{
  "model": "multi-label image tagger",
  "train_examples": 195000,
  "horizontal_flip": true,
  "color_jitter": 0.2,
  "fused_qkv": true,
  "drop_path": 0.15,
  "pooling": "mean",
  "residual_init": "none",
  "weight_decay": 0.04
}
Rows from block 2, named by matrix and row number. Rows with one number belong to one attention dimension. Each number is 128 + 32 x the weight over its row's rms, rounded and kept within 0 to 255. All counts start at 0. Numbers have three digits each. After the name is the row's rms in percent of the matrix's.
# q: attention query, key and value (stacked) (model.blocks.2.attn.qkv.weight, 480x160, the q third), inputs 0-159
# k: attention query, key and value (stacked) (model.blocks.2.attn.qkv.weight, 480x160, the k third), inputs 0-159
q.93 095:147144139184132154108161134112091140138099121160136160118052118090140184149108119130177103093134137150092159108131191124110122102157073092141121122097105130102125131112167140127107057097108135100146169158101144134135135179185196117178099091159112149112116092101105136103166108082141094163181195179099159153124132135129135131060177176111047125124149152150129134121128159120127093148095172094175078179140121111054072113164065157099149150141147121102108165170057178136073120075143147
k.93 095:183153089148125146130147123129095168102170074109092108163111086149146126135101163077057068089133134099157096123162054184079105127121090129127076072167105156178164150146128087124100153057074132098086100066113103095157101142089121136142181140125139128128117148139195115086135101131108136150130141136142109161164120141133174164219125180131088140131122108143159149115091122139062179103128129133101130059114174118113127159100149158116154110060139109048112137136113150159124147125119059
q.94 100:111104103194128146127217144126136111133112066116156108049071144128111151135118115152152115115071112061126123106133128156099130083147127101120091109127105084129139112134158121136127108150118145178102176139075203114083154141118192145166132125125126099127094126138149115136116100125163173165151102193144074122205076191108146129104181122105125120188133140151148108097163115156088119202162112102137090144167162154053100165144123170115156093090179088153171102141088125101061075133127155
k.94 101:108078063111150100154088173109165142056117166103098139148156127127139124080125159124084115117179142066188097124120147149057088155164150129097135118181135118138145118212162212086153157097123174071072090114120161155112112138075097131160117141081117169130152163138136124109120128066115097151084077143112109138123130136121163112107098152161152138183115122076171184115136072143170099146103066117100158137157134122155072100049126136086122124094152118073134093169132093147139126139123096
q.95 119:124107094220136144135189141122142133136092083166149123083073135109109144139090122128120122127069097108100153076150177150122122088118100090131094101090125076124143114123176128146119081106108149131108205152056203121132151179164221166197102105163121143106099117134141125115113095143156166157165142175142107127166080156106157129068215147132068121182143148162137121109150152139101102185129151109151106150194130145098085163159099176126129096115167095141125121130093160121088121129117159
k.95 118:138124040151136134122115146137123185070125132103068150175121145135132133074078131097063094109155134103179094156135133196070105153152143110116110092183147152173159149192152171075131126064089175065085093116117155143113107168062130160157133172071131167127113159109162109100119134106143093163137097134132075155108134139101189132116093160103114145163117109103154167109135092137108104151119053098109137089143145099143078140075109144108121124057136130044111095116101099154117122155107106
q.96 089:141125109143125117123139092114040174090108097134148173156118115106148183143083148070099113076132119113156146101132141153124118150116068124120097155157161157109148139129140106087046146032114167067095148115097140153126124187154162142164090141134124113148124108074134124119185124107207070164140148175121135133118169142088157106088138159118077158144118103176132156127192115110091125167102112056180085119184117107088083104133135177081135159086104096085110163113092116165126149084152091
k.96 086:163149077179174155171173125092178120156095077158126072129093113131066101160123122142137157142056139132140119146156114123084158100122133121109134134168110129148203174109163110151074116180097140117054128129080134152096110164111139101179182125111114146178132210148142113148142093150141172206129127140134105168164112128156157094172094132155117122195134138148146156173073134179060114148149100182130151098151109186115118186092063120106152095139134131160126118102125167124139147147080081
q.97 109:124159083168128156135148116119128110129077073146145135124114132151131139145132103169164172137077177158134171178140147070114080090139141107150161088148164156156151191125142083156134047227100101214128175148103151136069146143134089140164203148088116166109090141162113149129144171106096118189170157161135133142143102154158135115158098131163158098068094164164109116130070133150136087107113152141119104164097167133082126132184146163102149124134116169210125112117157139096092074112136146
k.97 108:117126155101132181141132133119144137126104170148128101098113135061131157136131123039151151132196118115097125133141100103154089128125155117139119178054118135162103138127201201112146142040151131151147133119154136151197105139118162182178066143082105145112144078127185133131139131172140107143107135118110161138104092097130107130004152108160040184122124070087147108128130100086109144100120133100096104157174137098153101143143177157097144133134133144131107167150114181136143156090187094
q.98 106:127054152086104105154064117119099083066134129100099146176134143129151137137109128151091147129175074084163148090104138095139142153140148098137111115149144136162145094104114225081161154098212121103124089110166112133149118123100118120116073107116090176113130095164093142123127145141133105064092066096097118109136155150076127112118144174099197120138125138085145099101167107050191127103075121090157103133165121082138103063131170161150145122103170091066160106183137073135139135167102108
k.98 111:129138120130141097100176171134117147160139144144078141116131146165168084145112112145110106130106106137112175082156181117096145147098109137134127145124122111129133092099056098195121105149168128135073118135101145101060185124173141135082116075215179164112159106175116150078118083122125138092130189113158076111120096103143131193152177151135112086091147154190145083157098162118128099155092133225133127140085147134137101110159146096187122047177168151135142167124168106087103119175079133
q.99 084:147132154098111138116121142135068191128192146132117135169131143151134158112117126048044149109167129107164131150124158129135109156138101123126131122150165140187133099151122156133077171032160136060144146111111099156176121123126129169101081153147120096158135103110180148074149120112187062101137211128111165126120151136135162114116125142085094143121191062135150106145161124115108120109106123118161096154103098089160052092107132141130124136126117083049072142133131091150170191152119045
k.99 080:129145144137150117113167147122162133145115106131104102121150174176096082113114121155116163127071145101175148134116124121089167100145155103107133132193153135143171153098090087144132126188148110141079102111126167160117162123083124128126201149134168079158128186153136194117121133123134199142146110146178113124146099108158159135188087144127156089138134177117116108121072098146060140194165127195120134095120134163155137143068040076150102087173105168154132069130174132076102106206060122
q.100 087:116141152131158100142118169112223113175125166130121092080161113103095061102188128147161140178131146150106122143117070120135183125111181147125155187105045147131114102136115141160165113218129132167125106156155103114098126077139134084117164113122122124122168155151129136152094103145083188131109145091136124109108094079197129134149087092166162109107132152124121121160063164163128135114155145191071176106071112159165180150110082080145092107186114147195134112108145166087113118117127160
k.100 088:113115162073077083120049116150110110096165159107148168153154109111146162110155154136114106106180107154139117126105133142178094179123121123142102135127128172108084112177123159096176147089146130120184141110217093132171098118124093114089086137107103132103121081106105122123118184137103059068098074100112171085104188153091103123077126110109175126096121122091124127095176122069215142104104152069139108148125128097140166060141183140133124182106128100111149116133107084177149106111199155
q.101 101:114133156132139082118117138084186093145089147151132109089142107111079075106182142187181148166143134169108114151115102117149160128125183124110143159094036152100132131134131123149182105224116135183120099158129124118090115110118103076130169128120140128116185175167108095208097124109067176153122075118142090122098117096171142123155094112177183118135105169111134136134065163155147134118157120178073188117101145168139182149133104092124101139207115127198158126119123150129136101107110178
k.101 099:108089155082100108158071104119076116099142146117137147143150096112153166114156154089120109086193064113123140113125145159178080175114119094158098138111103141134099104151147173104147169105129154090141137110215112090172116123142105134122073137095060141096118087118108124153121172129132056077108099093084144096127173136078101118071142113135141133104117099135135154109201137068204161114111170056155132163127119084122150063136194190121155147126140101133127149150118074176125111118200138
q.102 100:104117176104112111129076166147153098126171179106100080132142163175085126081188124144095150144181139124146099140109132110123143126153192157119179101152128086155140122133116218137167177148181109102162104131168110128173150076066108134096114121123131111134169141179152143099050137157102121040108101065123161098117122134139137133115114124117185097119170142057156076118093127099180162103132146146115158159091118122206132077090133098188144117124157149101140073177155089117116124181108119
k.102 097:097118166096073084109108161175106141147168174111103174131155175175205117128114141161078105151135108126134143113115163142135156113141132148131093145127147139130120065140050117148159139174169135139119118136151147101119167089106098160050140131160203090120115105125107178062079162130134095030100120112120103078103124145112130177160143118078142093068135139174139090071150123093151119139118112162128115150071158099120124094164154111184085086138161136138159151148156070099114115219108120
q.103 107:098189174143138131113151163178152165204161178127130108092089130145119113096162148098136094125142135151100075147108114169129153140148117170116149160077129076116096095131106125170106147113101137089132110113140145109159130082135180163094160116166146075161153132105151114092119069175147154113121177116161171115104082112194129177109089072102049134135158096136123155148132146188077148161179162164106163092083102169185154203078057083159118146140095150110101116108114165097108177146120143
k.103 107:106135131114084115112050116141123143103131136099172152135132125166137166114153134190130085103125144141147084171092097153160142142190123160143148073158169142101121118154072115068156127143070095124178131136174101128149069080083081081096155179103120076143112176096116117136129176122133116108117052117121139124103155178099147090158080122086203151118130134067067162089190096152146159106183095092150137123139155114122183117130094134111121195086075084112126065118102109145157104130115164
q.104 101:129166102155140144149161147128183089160123132142149092090093134167123103134161090144152174157079187157115162155124131097117114063137140135142193095111138110143132191128135137193123087230084085196145160141123133111105138128136082113159224124110133161119137132172116133113099136118080152129160169120155155138124093136151111125161109108178143085078146165129108100163017141154144127118125152193094118149099160159119140158129113112135146111159116173233145118125168148079083097122143149
k.104 100:095112163089116157126083135152146114089114183108154145139151129081129128123149145109144133120201109120105112137131126118157132135125157133152121168063113165111111147180194175060206177062144123145201107116166121149198096127126120157136065151097098121111112089068140132105134161144132062135078105129104170140060122141115117160047133122123091165106133073094099154104187116095131104089131146077116109166169100105150119119128153147089114185121086123099113151152101171163175150098200168
q.105 074:094138143154134107158129159143179083180133125136089103091125164133081101115176133179125150158105122129122155133088097104127126115101157125129203124140095115140142115091114137179175116255119124189111081155147137078131141071121131107117171117140145146142152156189100148137068107144080179085153109091140127086135112112159118137139116123149173084115109179132114114142067140136142126160160151198084147111097159182140162120149091113175158105158154200218162091140141118100078108126089161
k.105 076:078084165074101148129039145159085104126139170120102190169140129184189163135157151119095089095165094140131134103104191118146107152148138122150127151107161134102100085171105156090164165094147116104171119119161112152196122117165116152108080137149109110120127120073104174081147143171142053018082098102081170112085119152081130155119154145130127133096152112116136143092182117077175118088127155103142101174124134102143139098178150126161106153104116098123121171180110095197154143129139144
q.106 100:152179079187149156104191121145125174170108119159162131098105108129144161146114139109161097117044163179096146141143139119112119101130091149125096139088137132099131181124156032153059078119057137165110170133075135120091141164152136139150188124134144137124093128089132124116147118104158127204171211169156142155113123125167132137148119090145048141109118138197093133149094158156069114163152133142141126123129140146091124189136113135079108149142100131168103173054126173117104130079164156
k.106 108:134145118140140174131121097095160097105106115141159093126097096080077157110148115106167153122156160136134105178126069135138099125139164123118137136118111133099131184146209161089133113087067130145163143115143103168165067156109136097199126152078070114119126161111159104165158122128119142205120094159124184172129153133139114072065096105166136165172123093054100159147135090130116185129142140067114134113199116130130142162097120147051157191104098134120105093125090187168175135059156140
q.107 101:108121173117156066114102139092213114172126155121146129092135111086072088111178162170183118148136133155105104139129063143144183130142179135106119172097021138075117106130132116151180145180120149163110111146134120134117132092125129096108157107146147113147195189133123082206124109118101189141096103104131105129104104097168126142149108102175169143161130146107121145155112161165141163137158137181089204099100120166162198164112075078131097146186123123164170112114125171129142105109114163
k.107 105:114090150134102091175044092108080101097132124101117152156159103130176186118163166138113084101155106137143105126114108148177077161122106106129107110141113162107103109165123172101147127126134159084163140136215094079163117105130087126090102138107084137115103093130085113167115170116095070079126104092068153105141196156084123092101116106102171142113089130126132161104195136103221121121119167052174140143130122081124161077125182175128148159100137099120151148131092081185143097116174154
q.108 104:135161153118129161128147147183070188141164142129124107144093170175167158127111123061089087093135118133143100132122181152123095138138090153128126127102199077166113119146110116134065167022121118069115144094140159127184150112129167184118116123159136102144121090107138159043151111169181090081118196123140203111115098138131134131103124121073033148128180080164120140117165108133084131153133152135158093153116115091157103141107132130144138124099122150065089112148104120126109202157139106
k.108 099:123175103154138153090141139145163167143130127129161130121124163184097110135110113177147134113073192151151127186108094118133176104182157162110159093160186120113130161120075081129125119167099084168144098118104118160099115084076097103103214153157179075158123204104153152114123116150123194168145094153148137168135081141151141136187081126124180123145146157097063122120100104157065133123189092154111143118146156184129151170120037107137117141112091148112117063111118155098144136163076134
q.109 111:103123201095130092087071155136127145136187198103155117130119138108126114089160175112114115098216087116170056107100124171166177182136139144118110160121122108105073073162099172121143185053154142055134097113159111143183126093095146132068095126149143056136171125117129145133115104162132127087078104107122151114108105103145140147095120107090116143165161126074139118112202114097139142155138129132138181117128081117190151119046086073135098132133115109082118116145102112151167151154132118
k.109 108:124121124130098078138120108133092123156163102108118135142163117208158126114159143183077081121065113143194124135103109151127120157149099146102117087183124154113135101157033070144118155224104129110113146116144131061094151097128077106054177143191154104155124168137076135131104124141111137060134113113143114102179134172109160135192109125077192084105120170169134139116137137137154135139160115156142133114056149159109166109146128132167117133114138110151157119133129051098084082187092149
q.110 077:160091059138118157133140086124064148081097094132094137163128142168138199177065088106093135109110148094155175135145159098094052124138091077153129055168191135153148174104142129121068116071125115127112170133061126144114121177120133152140096125116125183121087109096125142121157168091164101154175147187115121147136140180073120104101137179131114146128121105169129137125127111127120085134076108068172062145175151105071072089145162174099159128068127123092117162140141115148125139110121095
k.110 085:161147097176174171124181125095193140146085117154128074107103169129078101146077108091164176156112127096122147119151110103098157097112146111130137144106108106156172140091174129149102107124143124134081120135036154170114142184117182158203150098124136152133129160154193137123138103136171171194160163162160105170118057103156157121131126146175083147156132110159156101149076120135061086135115122180121118103138110171140081190091088142118110078167127162128104146115139190111147173144088073
q.111 100:124141175113126081128105160098209091155156161137138098095147116129070069104201137154154153155165157155137106153095078133149167132127196147104175142126061117092105121138116161147171145189136135144129093138158112124151138087112112102107150124127137109127206172160123105178083106127073167107094111094131106106087131106183114136132095118159176111117142163078123110146085157147166163099158133181093207121085118172188198154093092053143119142191122143179133101131143137112135098150108157
k.111 100:117098159074089084144030127125061109107153163099121130150156114140182156102163162148114092103153085123150135127124145147162122161128110111155090129149112166116108094192095141108174169150128127108138128113196119103161128113136079144072090162128106100108109107114114152141114195129121060033087096079107149110118144158080121124120139125062165111080130129131145144070202117083215108130127135094148126161118140092115163079145186153143115150128131100136169150148124049155120114171176128
q.112 094:141172148151139136104151144164146185185169149123142124092110084127136122102142160105127077092123125186106068156140101189115153126118099145127109127089111068105101084148118105139100146044074135072141127101091130126154136123149204166107118128159147067156132167073154106120126086157141169164121155133134163136135094099160144169131131093116028155163114113156115165138136130172036120152194148150108159102143121167140168194088085102154112152136101152089100142082071175151113179101123129
k.112 096:117142105167099123128095089137131127076113104131184136144109134124105160121132154165149116097114166143137089150115094158180126117210116159113138062148143168080123125126126111089091119150057091098167154168161135140115070106091101096121180167093114087107085192095122114163108158115124162149139048139127133131140164164109132048149091092116203144148123145086070161094149104141126176130175100062158157108149146137117192137123082147072138183069093081135135075091074117145128097105135136